config.yaml
vocab_size: 217
layers: 6
norm_position: "pre"
activation: "silu"
fused_qkv: false
tie_embeddings: true
epochs: 32.1
Rows from block 2 of a small autoregressive pixel model, named by matrix and row number. Rows with one number belong to one neuron. Each number is 128 + 32 x the weight over its row's rms, rounded and kept within 0 to 255. All counts start at 0. Numbers have three digits each.
After each neuron's rows are labels from the 100 images, of 14976, where the neuron reaches its highest value: "responds to" is what is common among them. Only what is clearly more common there than usual is listed. The data: rendered landscapes of hills, water and sky. In brackets: how many of the 100.
# fc1: MLP up (model.blocks.2.mlp.fc1.weight, 960x320), inputs 160-319
# fc2: MLP down (model.blocks.2.mlp.fc2.weight, 320x960, transposed), outputs 160-319

fc1.274:104197121142141100151068114104129126157160097115151054118153169089150091156127141116126138088160085121110141146112130135135147135111124097112111130117086090099113142137119153136133152169116132152131147118163121206085115127141121132113119120125162126115160112088122153150199174128151120157074162108134096129124141126057165106164111195146140175111113143112023096168169199149125079121075149135162212131154136121138113116135138137073163112150108130143132198109129115120125145169069130
fc2.274:097147120109074124138116119116158101098143137131143054211116149085135066085136136121120203145158092134142131116160153094115084161080124144084183068104139124154117168106099138141139148167119120065143232072138148134128143077106146126106136100049091184099111068070107111134150131107105061106117113113146096184088132158161168069116129178111109158096091113162144053219118175109115125119172130116111148133130217132117149148096124125158108105102137111130154150138140153107116134145132135
responds to: red mesas (84); night (66)

fc1.627:137147054131134106125132165120102144145119083131150103118117109125164143131098147111146153125087166089118054125154076170119127089128124100082127105155091107148126136143118135148135103171121156091104114134057151145085123178100147115107100095106095129138141202112104129140206142140167075183126136068161147091134178129178142079128092168081122155141095178106086161141138115110180107128097105113176163098130172124090087156164150112125151123156127124105138197132149101090137131134125111
fc2.627:068099132129132084160081122098153102124150139126112161128178076142138148105125122113125125135158111131095090125079069198157171117115138081106124135083048152109158146105147180161102124164105160112110142146126152155119095173160153093163109140098120119098143148098128106111110113163167125038157227097116101162124140127132140144097156087141106141188096166137140155125168119112197135122094166112076110096097089130164063086112150104112157128151113156151196095105106135159071138114137123
responds to: sun or moon in view (89); night (59)

fc1.486:048146126155152107117137101156122107123175125134163099109138092145155146089138191175114113116159143144130097162155144044144103089173098089120096123155098133128136125120108156113101187108103128120167115095034127137139159070136130103114134126161087048133143085097143199101216106122127101177098119110098175100117122128135144100150111140116203120119152112131134121132166141180136132120195115096141183104148108107188151166153110114160159132112129125132114173119209098099151152128116101
fc2.486:172106079094111146154136136185136112133167150181094118182172111065142086072138119131108084077071196174142169153210167166143130173122132093089118121113183176142110177143144144165138108165080154148112143116100140187103137147164128126089093117066125130127112119119137102132134112108155126157103181108125135113164121173198122120125122117087087095127114082131133106104154063130112087105200110107130137148144098155063123204074163120148167160116131113090116198115141096124204156134121122
responds to: sunset (79)

fc1.375:082158041146135048123167146124120141115153118102186119134082112079136114143135179165118133060094121115111113119139142090133155133116172084145056187105118118126193214121126141155120081122107101132129145094105132151125122111167130105192092188110076055112123099156112108081118133130157120179085184110055113155129155104090176144163178120174165149080091136116104107123173212147153084093119125139150126122171108145120086143109114133122155130170122161137141143171109067144139071100139114
fc2.375:092141155167130114090160122166105101137118117125157144166131191126125101105136157103163123116224180177170106083183157076107125125128114147110160133145100118151114119169133043196133102127125123146084134088106110138120110159113145178128065121145160119115131154105175147107140145059108143118135110124137101113089126132181096081096156170085072149104110129135116085081142047132096153145153135118126173139089143070091147172123107090121094133136152126169106165108119196133115114113129122
responds to: red mesas (41)

fc1.148:131146164114201147183112137088138153146144176096119094089068020156149161094106151147152099106126102131135065123102158110202174059128128086037081160139135124131157174159160134089159117144138115150110092188098084165111161162116159159177083192209113118138135165127104148073091106114133142109143175123124125127163152141119086131186063181191092142150105146150120129104135158135127136128142155096148149107207070106198106110139127106133204109164098167106165154150122078134106147153135104
fc2.148:120129103172104129109127099125192130152141097113123108149152124136153075135119120089088157124107145154181115168122142067117124083127109119139119136133115134174115161096153189091130117162115069095131102079155110189086145081191191102142125170144174145157152099192077130093114091115130147140164116163104111108038144166092158167179111147159146140153065165167145100123125105177095137135109135204089154218036113130107182193082141124149135142132107133124122115130058130124157083123159162
responds to: clouds (98); night (97)

fc1.685:118071077125100127135173149087140126140118100145160142129125081146159182078124185162171103131065172110056087132121106078121158094165099096153134075153057100127138133112098127058091113116111104123090110112096137140135107155146118125093082122118082031117089109104146172101138106147146070167130197083119112130096128100122134152133107140155185115105138206102092132146205112118210178118075097167141146126175109094116086135136133132161175155132116071113112161161177109097167092077117135
fc2.685:135119178099065125066118155149149122109146165119157159104109039106121108159101110140129142141111128116176177133113098156143170090096185159140116127155141123120080143086153086137060066107142168132070138131133113114110128110110170118124095103106122193159108163138169100141085113149061121077138142090124102135087076151136118090137152128081144096090114169108152102130137128083107146139099071140139124124153109118083072159167155050099150154132104119091143172117147124143173122143180110
responds to: sun or moon in view (92); night (62)

fc1.158:088169114115160120139172131171071155110123155126154086025125147079100118122149164211093089127151112142127129076134160139107137148146145113138144173166111191092109162189098153163099098157069188126108121115116144153139078163147104177149108083129084086163076146101105121132088162118154165119162136130118110180157130144121167062110140093144165128124133152120068120073165179180133074149104138178113149143158095133105103171134102114138136165153166119143129097099139145103112130127148153
fc2.158:154130070140191153169071151127172154145070118141109118099109166121144094125077110102121123114120104149105138162116122186161121126108073112172154119086162100107088119125167134104118137144123189088149082081139123086113132113136102147143095158108181195109134153124097130170113146137117146117084105111165114081138118181152150123111053113100116164109121101112116182110092087133111049152141143118112110150103185149124133166113143173110166162141156068120074123130085093122116128160225077
responds to: red mesas (65)

fc1.563:098173165141186085140120114138127098110090077119156127125152133156143127095086195130073096099126141126145030119149095145092099112126133119080108143157153110121135121136162180171174151185128150166136150152096102207112092113152145126070119095159072143165123164144109148136186147147166185090166151073101161100121114101103112100129161137163141076141097177133103110113155139143137112091120153087158154070105061106142112102102171118116181087148090173132117159149177178125064174065090132
fc2.563:104135151134072131076118085101142092128128152088173121068172148138140104099113119172125155140162105110197145207037135065104102113133129128114123092151151136102060136038123137138102163139103095084136165114086152144134154107193218111150108135103090102144149133097127048113172143150110133165140154104070176112097096150114130093096163141166175117133145205134174087130098152113162123134130139108094101082174074170117148143094121111188150133127107143103139149103071134116128103091132129
responds to: night (73)

fc1.137:171130104083139107068181091147160114123155136101099200142102078120065173105148131144140160155098125059126123157109065138163132136143115109145158130109119142082096186109070104135147149110162114178089136166201150191143118150181186140129122117092145140130123111145180109074086118091115115138083143168134082132077101102134120113082100085192135147125145106096128131138124091096135149176079128118150197138128106099116178078126166136090048139110115163079049120154121123145144107123132140
fc2.137:186147116106116114126157112162146161113077152194142116086102118123109152077138162170140143148150183094186121134100127100122107125125127107068145091130150148073149149136085084117124173138133112125103116162138146184124109120154161116131185125113120120149125143164194161059091174124111085127039148116202071152158176107165138131121047151136099159120121118150115190112057165073130111183128147160028125159014188145123139136106081102125138092102127168093114158135146107174157130139155102
responds to: snowy peaks (34)

fc1.15:147125179082159162120122131143122104143161096173110150130153108124193153136092102140182153114145123122062146118051128114135224089120111098197096172103107085147177126131104136109104186109084144158113161176095151105125061165149156105162087094144175076136113130113088212170123143086171131205075118076119123134165146116169117129150149136072174176081122105136148153141150120145121160122111183158147159123123084151114137143127139142059174135127146098142149202164084128135155088114112130
fc2.15:117087094078151190130116167085155096130166126135096139059120131166182103108146138157180137122150084130160137121154158082164099117115152137188119108137178126097114151111146105074169106176159122113106144160133112174157154136140198187107120163065179049125133121148144128114075139136066132111143190146116121125113181214170142108171065153097094141103147098155162137107173168142092115141120150146108107103191123155166132134074077129167108097158115136130139143130132085160125090135136118
responds to: noon (95); red mesas (89)

fc1.424:125108127152169133145081076152097091144122096133138106133098041172131143093120102124102139116123154046060120167133122079133120115103113135183143147096058089169150147178154230119117182117123125105144140171107163142064138168196146063113117075119168147104146125105087155109166111121099108088127138097100130139099165126147073144158116159092122167117108153137192112135159156151121111040191177126160115152152111132151161159082146148115170111118121129126146118203103122099138100132121124
fc2.424:130133142080106131146104140122124075130134131119079112112100129155163121140117088126176147091119121066117174172106105168129120077141136112156134107090158115141047140127134144081162108138138123071148105132133156165145184124130089125067148138056087149119131082145128163140114102130101086103128149119116128160103190143104180240128091121098114140083085072066150110167147158101166127085071126111185097148176114113136143078167141127152133136102167153112169091132159043109136127171150113
responds to: noon (79); terraced slopes (35); red mesas (35)

fc1.34:126087092085125127140175156098134145122083130163104160086183144075124100066130140173127134144132155064105058160058150182163086126078159120155152185143135149153138125093137130113111071143137130167125144186117165155129055178150086144134086146106091090100123103127182083169109110099152111147121155092106140150142137101120037107135118127149159155179083118076165112123172106146153120188130075127149084071185148164138091175128086142112133107122116152156138154114181054153132144134097124
fc2.34:175134160141071137070147142126131139196094118141109137169177111156163174129113112094137163135093160070166131102093115085102044117097156138099087139140090126187117131100143174127099127170127099089116126168124111090145172147161113134119125094158150134152125038147100137164124117138129097156114117091138190082124108105153071138167158130122133122166114157081086109164134192132144108150158086120154148125094092161111116099154130097143146101104115112078167163158171131145162151169110162
responds to: sunset (74)

fc1.734:137152092120147181157095154024121174151106148122137088085170096123110158097099121119139079105074113109119125115093131121085096158171141138061118124154154121155137067128113130115198119117175120157058046124097178189125106137105138138110113131131109114173147165113195119126201159139164127169112150116114156126182157113124165102175066141111118093153085109129140148084113117030142187104118112129152128112217121143139208144155097115118101105109095160114179154169189131108128129212138097
fc2.734:136156110120211166151139121104124168153142057137137068128123079063087139100100161133091102085101096079140087213140133109133150109106109128129123082146132060067118122126124133126127166169106147115160183106119104177123033130166106126139052106116140109111160135138095132112127200186163124146132145137131135122106100118140093127093098110134187130177194192153135143136120105165121050105146110120147170150144128121134099091086157163120117115135108194116107147134085109096154123073127127
responds to: sun or moon in view (64); night (55)

fc1.620:157192033179066107165117087127115071135150146140117187098145116118126174118180124109121122149075122110078118129104141148085137167133134145219168209174064138112157135111141149160119137117126101081105147159099169123135103186125153091169096170117100132126145106071132174107102116123127154145176129078057078074155108103075132113137101119137155098149110167177122120118141133131151122156124170049137115094108143105172122146111159173132119136098125108127132083159175135131158124083122163
fc2.620:121126147074142095101130158087171120124086066099129126164133184115166137147127117104111171144119136089101153048150105141183152115173176120148070107118144136107131164139131140092082094130145125115037181135110111126110073154112088153112162059165117044096107099133122113110081130145191159175119135122091098152167153125177169071111148126112188132090131145117123118154128115147139162100125136180139152116149114168106085131127137124139130103180123133132176165117049122173068122119134130
responds to: noon (51); red mesas (34)

fc1.628:174119116119165137122151106142102107135093086130101089150090094095149135159157135194143122057145138119090081137103117148083171141104158075111155094121113117144125115131110117125146141157139159148116139189038109121063160142117084100146087121121119125133164157080134116113187178128135101171165075127137133106161192099144119099132099136105091184129117133098124174113127151165131105126198153049201139146145134143108135119123118160095147090166114067101084147095143139059145143124046074
fc2.628:157095062099144149087088157084139100136069146111100187132137141145117105124120153157118123119150091132121094122138098142098141090111138109138161195139123118123099107103119103154124152143126134127145140121109166157181059196163139127106133125080072134099186126069146158154155149119134097098123153100150184134112132162175060117100156133132126122165114185110194151147150165108198132159095144120101094109143129227080089094111161133143146161150100075122170107127165083124146134086124126
responds to: noon (100); clouds (96)

fc1.629:148116146090131110180123128118056104138140120180136122150138122086113079114125122184178108124126098157095125151154105140120136158068106087127147135121097120090159120129125137145168100133130162248102098180147106120112127167149110120124081111103085129175121171086107136193120137116184155115165126131127026174125216127100127122126098110139112159151073119125123142115162189136128069136105145147149108103138136162147126134143078185125111118136102094138118116083142046146107175167132122
fc2.629:096125132155094146124137105204088116108168152145145101205110189158116090172115132153176120156101113193131202159151137133160091095113156138063139143148082124134086074111141130093144071075152197159112111139198136085124164171100143094142105122063078177135129181086113112205129133111119138154134125085155167161139132179108121162127149115139145188105057137121161118148122138113128097135129134201114163132151132175120125151134128104088128147116153072098126132102088033134145110171188101
responds to: terraced slopes (35)

fc1.437:084121085129126106114115159080102145161102100207137118131114146166160115114114168157111100087200214122064127111196113089086086200099152107074147094091095099134113100120113135126139139193137118098109075114053111152140071193163093124126129108162126065102114098096149174109166158128153147153129125107134182140121142056197125125109134103169108098127113172103120139143163141093156132100117106102128136114174088162144147136194140136110136110159138120096130160101193119109164093147057124
fc2.437:174156086162055120102104149138109160120167142114146161143139146125160092181137132106127134138152183121138099220106143101124130144000120175100084122082124100133087100144133154127131121082123128075088120109152120111143158112083139083117217131080151147119194132152131124125142075131093114128103120111078131151074147119083084192141155143087164095153106123162139105121127101124093118083159112164135138119120113122042175126155122164099156137110095157048076136073129150113209088136114119
responds to: snowy peaks (99); noon (98)

fc1.605:131177085163162084128080078101137126126121133162178105027091123108129086101135147121150142076116097091100107102169144149104131163106128138142151108119141111106113105149141151117116097152146106121128142097137093140131155161097145138165123120104135169143169076134126161114091133151144116111171215077155115194116122132116129126165113123149082154131084157186102091162201104117176101164067096149146219017178119101127068089178119127077174124176086145102132182158255134146126128161112104
fc2.605:141109151090084166104090084100129091071069151120074090089129191165124116176110087110116135214185082092127142132109111191176140165142137090166105106134137151137142069098120104116103078159111124199147189133167135136101061101170157094128114134158137182117096138097133112153126132106057135157133111113100092176185074150075126085126147125172081161119087143118167176163085174159052140093085132200150136181137137134121141125135134132125144111129132128143189120145109109157107147175132128
responds to: sunset (93); snowy peaks (57)

fc1.523:131160062140163135127125145198086105102070098079095138120127104137136126105101161162032110151121128065108088124161097090126124111109173138107142128141168137179160083138162138094156166085178105156157111100116220193087075116115087118157127177104133058120219168140121124141131116148119151202106082131114125115161139122145184128119136119115126116139101180098214166087112102114127171151155124146194116122157168220139173117154076132107111117117123126137165119144104079111123181121115118
fc2.523:140118088095131117101116180123141109086101086163000153156111183163114160144091094074130102138144124113095125094119098116173112124111109174062119128055149104183168171118144117146173133130156119193136150127137147119107067106106114140205193139158138123116126115175080093131090101161094173123146096164137092136162112164132194128117133110108105105144136145142114131100060126164088133128123121159143129180072160144116180157114129125125057119118131160151152093146095177147130136153105093
responds to: night (100); snowy peaks (37)

fc1.126:159138062071195219160127080133109102137113123140119115151160152128197166132168112136102122113117201045126089135143129078140117125165165165149149090130123125168108095117096110116114112112175128168145060106106172156088161152154052140188120168112150085162151210115211091118112132119147165190155057175112134096123120114139133086126130153109112122134121166121084159078164110174136107133089125151173137141162150150109119120101059125137089110170094068176108117142158115124138123132064127
fc2.126:090160109144163115099114142137133119146174178144070102118112123122132195068130060110117150136138151088134195118130141087126121140100134161070083119119134148169094128119078086086113172134152103158114143101117080154112153157155067139145249088193128106128129167095056009084139094169092113178144125168144126082133133180151154095145152122139092087061152133095104148128160162197073086084124116123124138099126138089140116134132133103130062085190135134082127128111113115152173163117082104
responds to: terraced slopes (66); sunset (56)

fc1.475:124133121105115133133149149084131133130083114130153132058075114163138139111107122174117095121126157103097088125059115075106091162134152135125119129166166115146089138129140162080142069147173122093035087123139116179137073232103117159114099102066089089123167112152121170099133176153156166129144159118047127141085190100099122151202129125167129138144100205096159106150146105102132121145113103137147147086202083123164122046172116137147115090167099161138170130133176132110164098138102101
fc2.475:123155141125149098120081180112152159117115176107153153077093120117147131176171121147146079124142142127116210117156124096136138154085128130206180134165176116096101150181118139094117152117130183069049094145138136127110122128131138114148163136129130099138149128153163164116124128169113149103137110110137097110135108111053154148108100097160126102140139129124102141116121146059148187155135134114110110100164140094115129081203195189159129135097147153129150122145127135113181150139166151
responds to: snowy peaks (68)

fc1.430:146149086113141180192089083121116171170081120150129140132077147134118167101093166121084113131113113113051112087080103176145112214145146071101149153111127076147146150163099215122182153134150134145092071112137133082130142142161140130130113062160101107109089076072113165112104195126099160095147120143110128119154161121121127121148118119161060149140146101104086175121111119139109083079135134055126092111129160124163149114233157125130140113177119034125163145199136138081126124105086149
fc2.430:155092144098120148115139104149108188108162125142166137135160085132078113055125183146097088054126117118163121160149169136107197153150162111124143109151146161131156163125156129123186152094124073135179127105107144181121122101126131099125096122156128153123191158149189100074120184118114211168106131159156091111157141141137061096091120077136144071158139124169144096090072099151123127095161127163113099181159173139142146192139155137140105168094108162117153104101102148115104150109163145
responds to: sun or moon in view (28)

fc1.410:078099140143096122118167140134145173125104179136201121126125162167186135107205087020137127094128137074085125140090164135146195191129179120106124088097186156126086199154101125101161130139124109127146076123180167119216126108103178159098135180136115126160117159087164131168208116169140132147171160084146126111147148188098133127113149140072160143140033163152123151126116155150158153092166143142126119188163166141150104132142129115087148202131156141163094070092140132193131102140151095
fc2.410:077056125088120115148177115101211152069138103135123139144120160147156146114170136086104121200110110051160163091108134095159162128126154118128077103073075157133101123163139126131150137142098108084170117177141144148094152117152167155190164140067153153148072098069145143135160107195061141128118203158140109125180159135108108143129136167128129077165054149158113130095109129118113099169117127080062145170133080096123096157119158109123113153125131148120153154046117108161107092155102135
responds to: sun or moon in view (64); night (63); snowy peaks (33)

fc1.337:127129145165134120122137125149086105068102153090150108096132192122176115127113167138069039154091098166092139152100117134105125131196136107150161135148088122139132113176139132170168132116126152223143146138140121122128101071169144153222108121184097090164076098074101113142192125168129178119130107121097179117174093104189117063110093156165141178110126095174138180118107157128097165106134184197148128122112191157078160163142110144115172127138145102122129128121154166110097194105149126
fc2.337:185099147133145140136089099060083138141138134122172147084089141166146074218147167155141068123110120125117195123095133120101144169110083153143213104139117160125128092199131101089149159156104126126159082131121092082142140154105091125128104146102095130115177141114146079107167107184094147131146138156104083141124138103110177099151113139147109160144172188191128169098141158051167155127166113119134157103127153092103135135140133145128132124145118086107047127151198153105169175130155085
responds to: terraced slopes (64)

fc1.306:115100177108148086141117121075122158092070155155156184127163131086087124138090091174125129108098122124142105164133200144156063106107116142138136132098131147136079167161205109113135160074121092141161107115145187142181129175158082102125075081137083093159120139138149168140132126086114143093213072157165149106185134171128143119151087105189148130138111168109129183158098190172141164077124127136164132112099121130102101108084157164145112146121185114036165166174128109178186108121160085
fc2.306:089137115134092125111120172108198169079054210115138124102083154118131071146107134131113192106159115126166159112114157136099128117176121166118153075140105124134152171174116145079129158159117075103161123128093156132166100111107132121155153119133093158148142120170116168125069133141145132140121127166133162102129188119118092183150129092147111095147158173118112182119083147131132190079121156223066086189075069183134168155086139101112148141134115127170136169157155140180176203102133131
responds to: terraced slopes (40)

fc1.549:134131103123065185136098087004136125137083100161121142119114149176109108088101163155084090180115137110101105138128088153171124158124113139102127106152156127171142141136085153100130064154189199154103045168142131178145094148109122133085119126189154129078137128149164137107144112127064114183151158156136115150133102141087137131139140128136112151108111148116150118125142093088098103121056086175148114106145128166151113134135093136100130148170163127115141106121140119085145151134096115
fc2.549:099155085133148087153112127136107156118119133130128117158111162151118117170145145132132127056153136133176173111171105118187113145114095113138103136138141136134146143175141125145111156104134112125141157130079152160147088041040140172158104158091111130165097074170106137092082116117134118097125176117118115186183137157107188123116120110126152133073179152126132112118174082207118136130106106053140100127150082112164138118137071109137122131141133166134092128141217142067107080142162093
responds to: snowy peaks (72)

fc1.65:108167139117138159152147094136101105113139169166088151142100109102138168130122115131145121067103137156090108170122097134100157188175140127070203111129137105093112181154118116104153195130119122098179115119116107125121191116055134133142141114191118114147159075060157200089104154122139147137126117120166140090116167106106195104153137159125095138162168093162137149085103132137107124211163147089149154113130132114156184123135143135129134119144126086112155140110142064069138174154084110
fc2.65:100147181171068176119111117147139067104109066088183188143092124130140131117107149124120085136145134138104174150114137109149132116121123130151094115109114127127129123084111117160074239082069092124108157165105181132129098131154132117161146131096132140143107151128129127029169113175107089126106134122073167078155119133151142153129191174129149121138109159052145121096057146155164115140087157124133149160100115156137114069095192112184171150137187078089153111151041166080119086069172143
responds to: snowy peaks (59); noon (59); purple alien crags (37)

fc1.489:140117141114135109129135191111134147154161121118140154107194114121125090095142123148125156148155095140067128138145090154157126169107210184114209137162143127144139150078086153165179115096125149160103111131088119122112157179152139080134048132116108120155099088151102143161138122089145105131087104101127140128106115196129073140136134063104069136164132099135104147149117154156157097172151139142107068143109139091141117099124127130111093099078112100140123152188108146168152142125130127
fc2.489:107140115089128139119130169133098123169206117176124129090168117133062085102112165133116093129202136120112170135166157130182164178108135114094153146153202161100122155111068200122100055108105149131116124145114158041139178141111112110146142125133107078113158106210126108061172163053140151154142112085144099161100162160118130134125158087145148173104146113140166148170030162150137075190134167131098090120131180228090120099084101137134177096166139095101107125194139136152135150129099095
responds to: red mesas (34)

fc1.517:143114133142108069099024145121145197109182149146153163124179072103160180146140143078125174094077120086109158172125188081123129084124141099131083160132180154159134127108107077160187103171115190170162159144121138141186134141131171200119147094109146143096145113136127125083151104138099120159188154160159091146083146143124101127092115068129121114109180104152114070090105074137109129124119137132179171103147155154129154106109143077119131117051148149115109133114105160131186136124101159
fc2.517:174149127121170143114061155124164146131149075164115103130109096122122112136180115088093160125114082086136128142138135099140143125073128157133072126066120143078179148133136115150120149146124126123143082174111148163102131145145194109112105154114162117075161163154137112108075146111112154145041218072198111134149203145094120120070084108122139145103107151152145151023078157117166130118149102114041166063011169134149145123171094111164087059112146145118113159116163173117118124113138201
responds to: sunset (57); purple alien crags (38)

fc1.483:151096125167102087165157089103086077159119073117142157033119097126132165172165147115075054161089110147123106128152138123096109165124135134154112217115103094064148108117146153154157071131184148136086138152170079133157154077148127174143115160161118110090120154124117119103130255133154134078175133130112131170107092114121142130141172122169088139153104158147131080147126122110145122114039128139140164076128127121145122119150101157101161129096132111147126114108186151197104133142141156
fc2.483:140111127108102108142148080088151113141138088143147147159142126127123149148092183117116142095108116076141093147098158156135155092139108144120091021079178129165109146070124200109145169145120085130120133107083125156152108045098112116107102119172107145098163185152046050096120138138165139142083138146073127111100184058127134085094117106092183121095166120166105111135085111122115154140136073090099207144119115156114120136082098223103069169059122199136154141144111152108109149105106135
responds to: water (93); noon (68); green hills (41)

fc1.668:080073129123103151146095104167122138096120115096135135105114149132167101126130169134053097175122163097093081151159100072170131126164103072081158168166120097112163129149108133164126126173169150170167140147075107108071056063136117130145108129237138096105138124101148177122076113080044124141149122095116102147131128133152133116173139144183115138088129087127133169137147115189115170054133158113174191159138184136137099110195145158124127099200166074135142133104150152083120113066123125
fc2.668:078129136097139108092158150143061129112117043093128096123133210123106154195116111184140131144176119078128121123157115110147161088126127187140141120115139126196130132137124165109127133108132140099154113112133132086135145154086067119057142102152064139153182115174124160152113151194190166124112160136135129164122134105176123126079133067125139127127133177107136083148161115125133141107128087137134135116089127152128052090112115146143058129096142158133142097070115092102119158071105151
responds to: night (50)

fc1.290:081097128140201145121157128135123154088121162111130189018149074121096137128144143150119084152129114129121138093106180094192202161132131115127148151150141128101238126092154138132103093113152159213121116167076143108119053079178108100164117148188185071138173118088125114128083127133130113159076088089175037133221129116098085090131101073159205116124141107133128163115133103162179176123127113130153097136156168159167121167109116152109132120123145125153161126145136104147124116182141109
fc2.290:127083137133092101104120175107107097165066068142108118154093124115169135191122132126171129064173141116109058123102115127122191122147137124072160143125086177098109158180111092129138169150068100079130090168136114142130082126123086111107138165140092158113094184141181106137106071098092199080148098105088147219139144077216128125114118129160134145162151155097105122158197123125187130125110129188099113140133164159118112047132128140160183075139146145146172107136179189079112090088141126
responds to: terraced slopes (44)

fc1.423:113084085141145161154158114129100079109144130147177151123124113114152121128164242152121109125106111095084183130152161091116126103181125113158102188139112132140100101098080122137109162106179111117164116101123156138133106117218071128116093154167129044107119139096099091131150152173147255191134137137080068058129095116145168063128139165122200130090103146152140132113173115151084143107159142098147181133155157142183144167089074152111096095152150094203147123143147072126138159106118148
fc2.423:097108145095087141119117143133157124140099060141204169136202134121133157090072144173111095119160130113186098114173097128102098112127143092092121073100149106140197168077086126155130092079128124124094164150060109145125124109115170137143075155102084127128128108136126129145108144142126160117101167026110183129181085107163102134103163077128108096067127154105150115152137110109111134146110134169126105100087108170104075104161138129153135114078045124172166228128136178185037127116127124
responds to: noon (52); terraced slopes (37)

fc1.7:116123167077136144154161141065112134121113149088157123098149095145103085080091159164127092088097100081094099114070161176101175174104124132159138133143106137152117162173110161117170132167112123094150069144144191122122072153090156082113056103175114126161143085106118145145154129146125102180131164094115097147101115084081028106122087168157097128162125106148164123067125100087166123184096129100146116123188162116127132203166141112092109160118069138141161127200184185094103132123105117
fc2.7:105116149106132212114083151064163108114116065138129177117164134129157161155114166139181090141139124155182118165074086099173117092115110138021140050125163108102099108077130130108143124137124136127100174123120113121117056154109153137118109140118114050121112134096116114095145144159083093103130102108109180034158148150149161056087116093102136067121122107147169152099080094066105216142165118050094109139143150121150129120098134090184129145144099148154150099100103098141080172132107127
responds to: snowy peaks (42)

fc1.741:136105103109139165137136112157096062159102113121115115107124155098163139161152102219119114187115166091120131113113148098100132172164159167146154113089132129159157087099123148093134129093171198090119095136156135145121138136177077141176106152149147071204215157096188100117116140153156151111121078138103118158107134094102143060151151132141169099155113131136121126047168197091157152107123136129158107109150148185138113140100089183085119131132114057192140111143127113127133111156175131
fc2.741:093115106075128129127135128173090113080141115154112108119115161150116172085109050144196183144156139043138129143110151112110116124053126147134137123114144103170111114087120159078068169107174150109129130083130149129127163119114088126176156127188166132136123138163123042095135120135145099155105121110102094125086145118102098131172148118090137075123127134086091140098127133166127111093132141121167137084138076137146114109121082147136009139148150137092147118120080071120159124059074106
responds to: terraced slopes (51); desert dunes (42)

fc1.179:111176137111134127135148145069121134143131112138080148101105107142154180106123186171060084132162124093129122152144102114170115126138189107108112090085159122105152104108103116115133144128150147163104116154120169183117099106096085128150118179111091084081187086166115140129106129142137147095125112116165140154135210110119151142100183115099093093120076168084146138136134120131158131117121100144178155103188126164212138109142122123104123112106062140142191138133131102120130099195127123
fc2.179:138092063138110072136119148165168114097096163121000191176156113123078144133081099108133204112117134119133100143105112132135107119089161145087100188051192101164122140117146148149151149104166119146113165101137117152133106098088109122146213148090161148100123171209139078123110114143082169142148120145141132127124115148137124153123187122091126039157083133140153105149123164150092114125124107121112119180130148164146175151149140147144076129103061183122138094091138141121140124141124161
responds to: night (57); snowy peaks (45); sun or moon in view (42)

fc1.221:080126152151133115133152111088069064175113082144127096137193149091103129094162142133121130180106153137134106087155118099159103135178195121107134155121127096155125087198159150139130106119109127131122120176173124134104068099143125179167092137172146096131093108106135119102136131095124148161149129143128147059149103077113106101146158131152145133196126101139077112112149156133159166167139143114160174114125140135117168113123115073124122098201065128127115177105177162114115124115087096
fc2.221:132144104190058150146112104087070137143128115074100143101090046178130176167101160071149164141066160140163104158125132097166159110107151145052135085180144114163135128154136153166153140156083091165110115188143124137161059088123137121107098166104115147123186165198164176054187149075110157117120154129103173112127149090128119114143170157109126139189101133156134078144139138122113152145148100126116146186131127086156165105106139136125092111131121167128156208108170153097132107116124094
responds to: water (84); noon (80); desert dunes (62)

fc1.384:127123096125143153102118106078068119173124083081124198101176071130156133077092133135122126145124080067109143140137091114127120183062108112129096173108138109126183087145136119157081105133098112154099195144117152184124104142129149090176131154139128145075170046068196204161146114161140065094074105122092124112148157132161161098139120118077120174168115159140120158077074128135101138135110147119151108108170124166119142130224097111125085131097081092110181151173165097136101119199072113
fc2.384:119100027149126135092109209168158128158112118175107178159164115097138113110104104106125082172139112156132121179130134090130055168094108149107161142110135109177118071131129096176132129105087139150118107123170107140128094081138116199173108154097147148178102201113124091145170117187128142120126149110138148111090066196154151084093097178098076093115128117142151180077064102135094114210151118146141124115134169171089146157083087188127134121131123102121089146112105083139145142161158150
responds to: snowy peaks (33)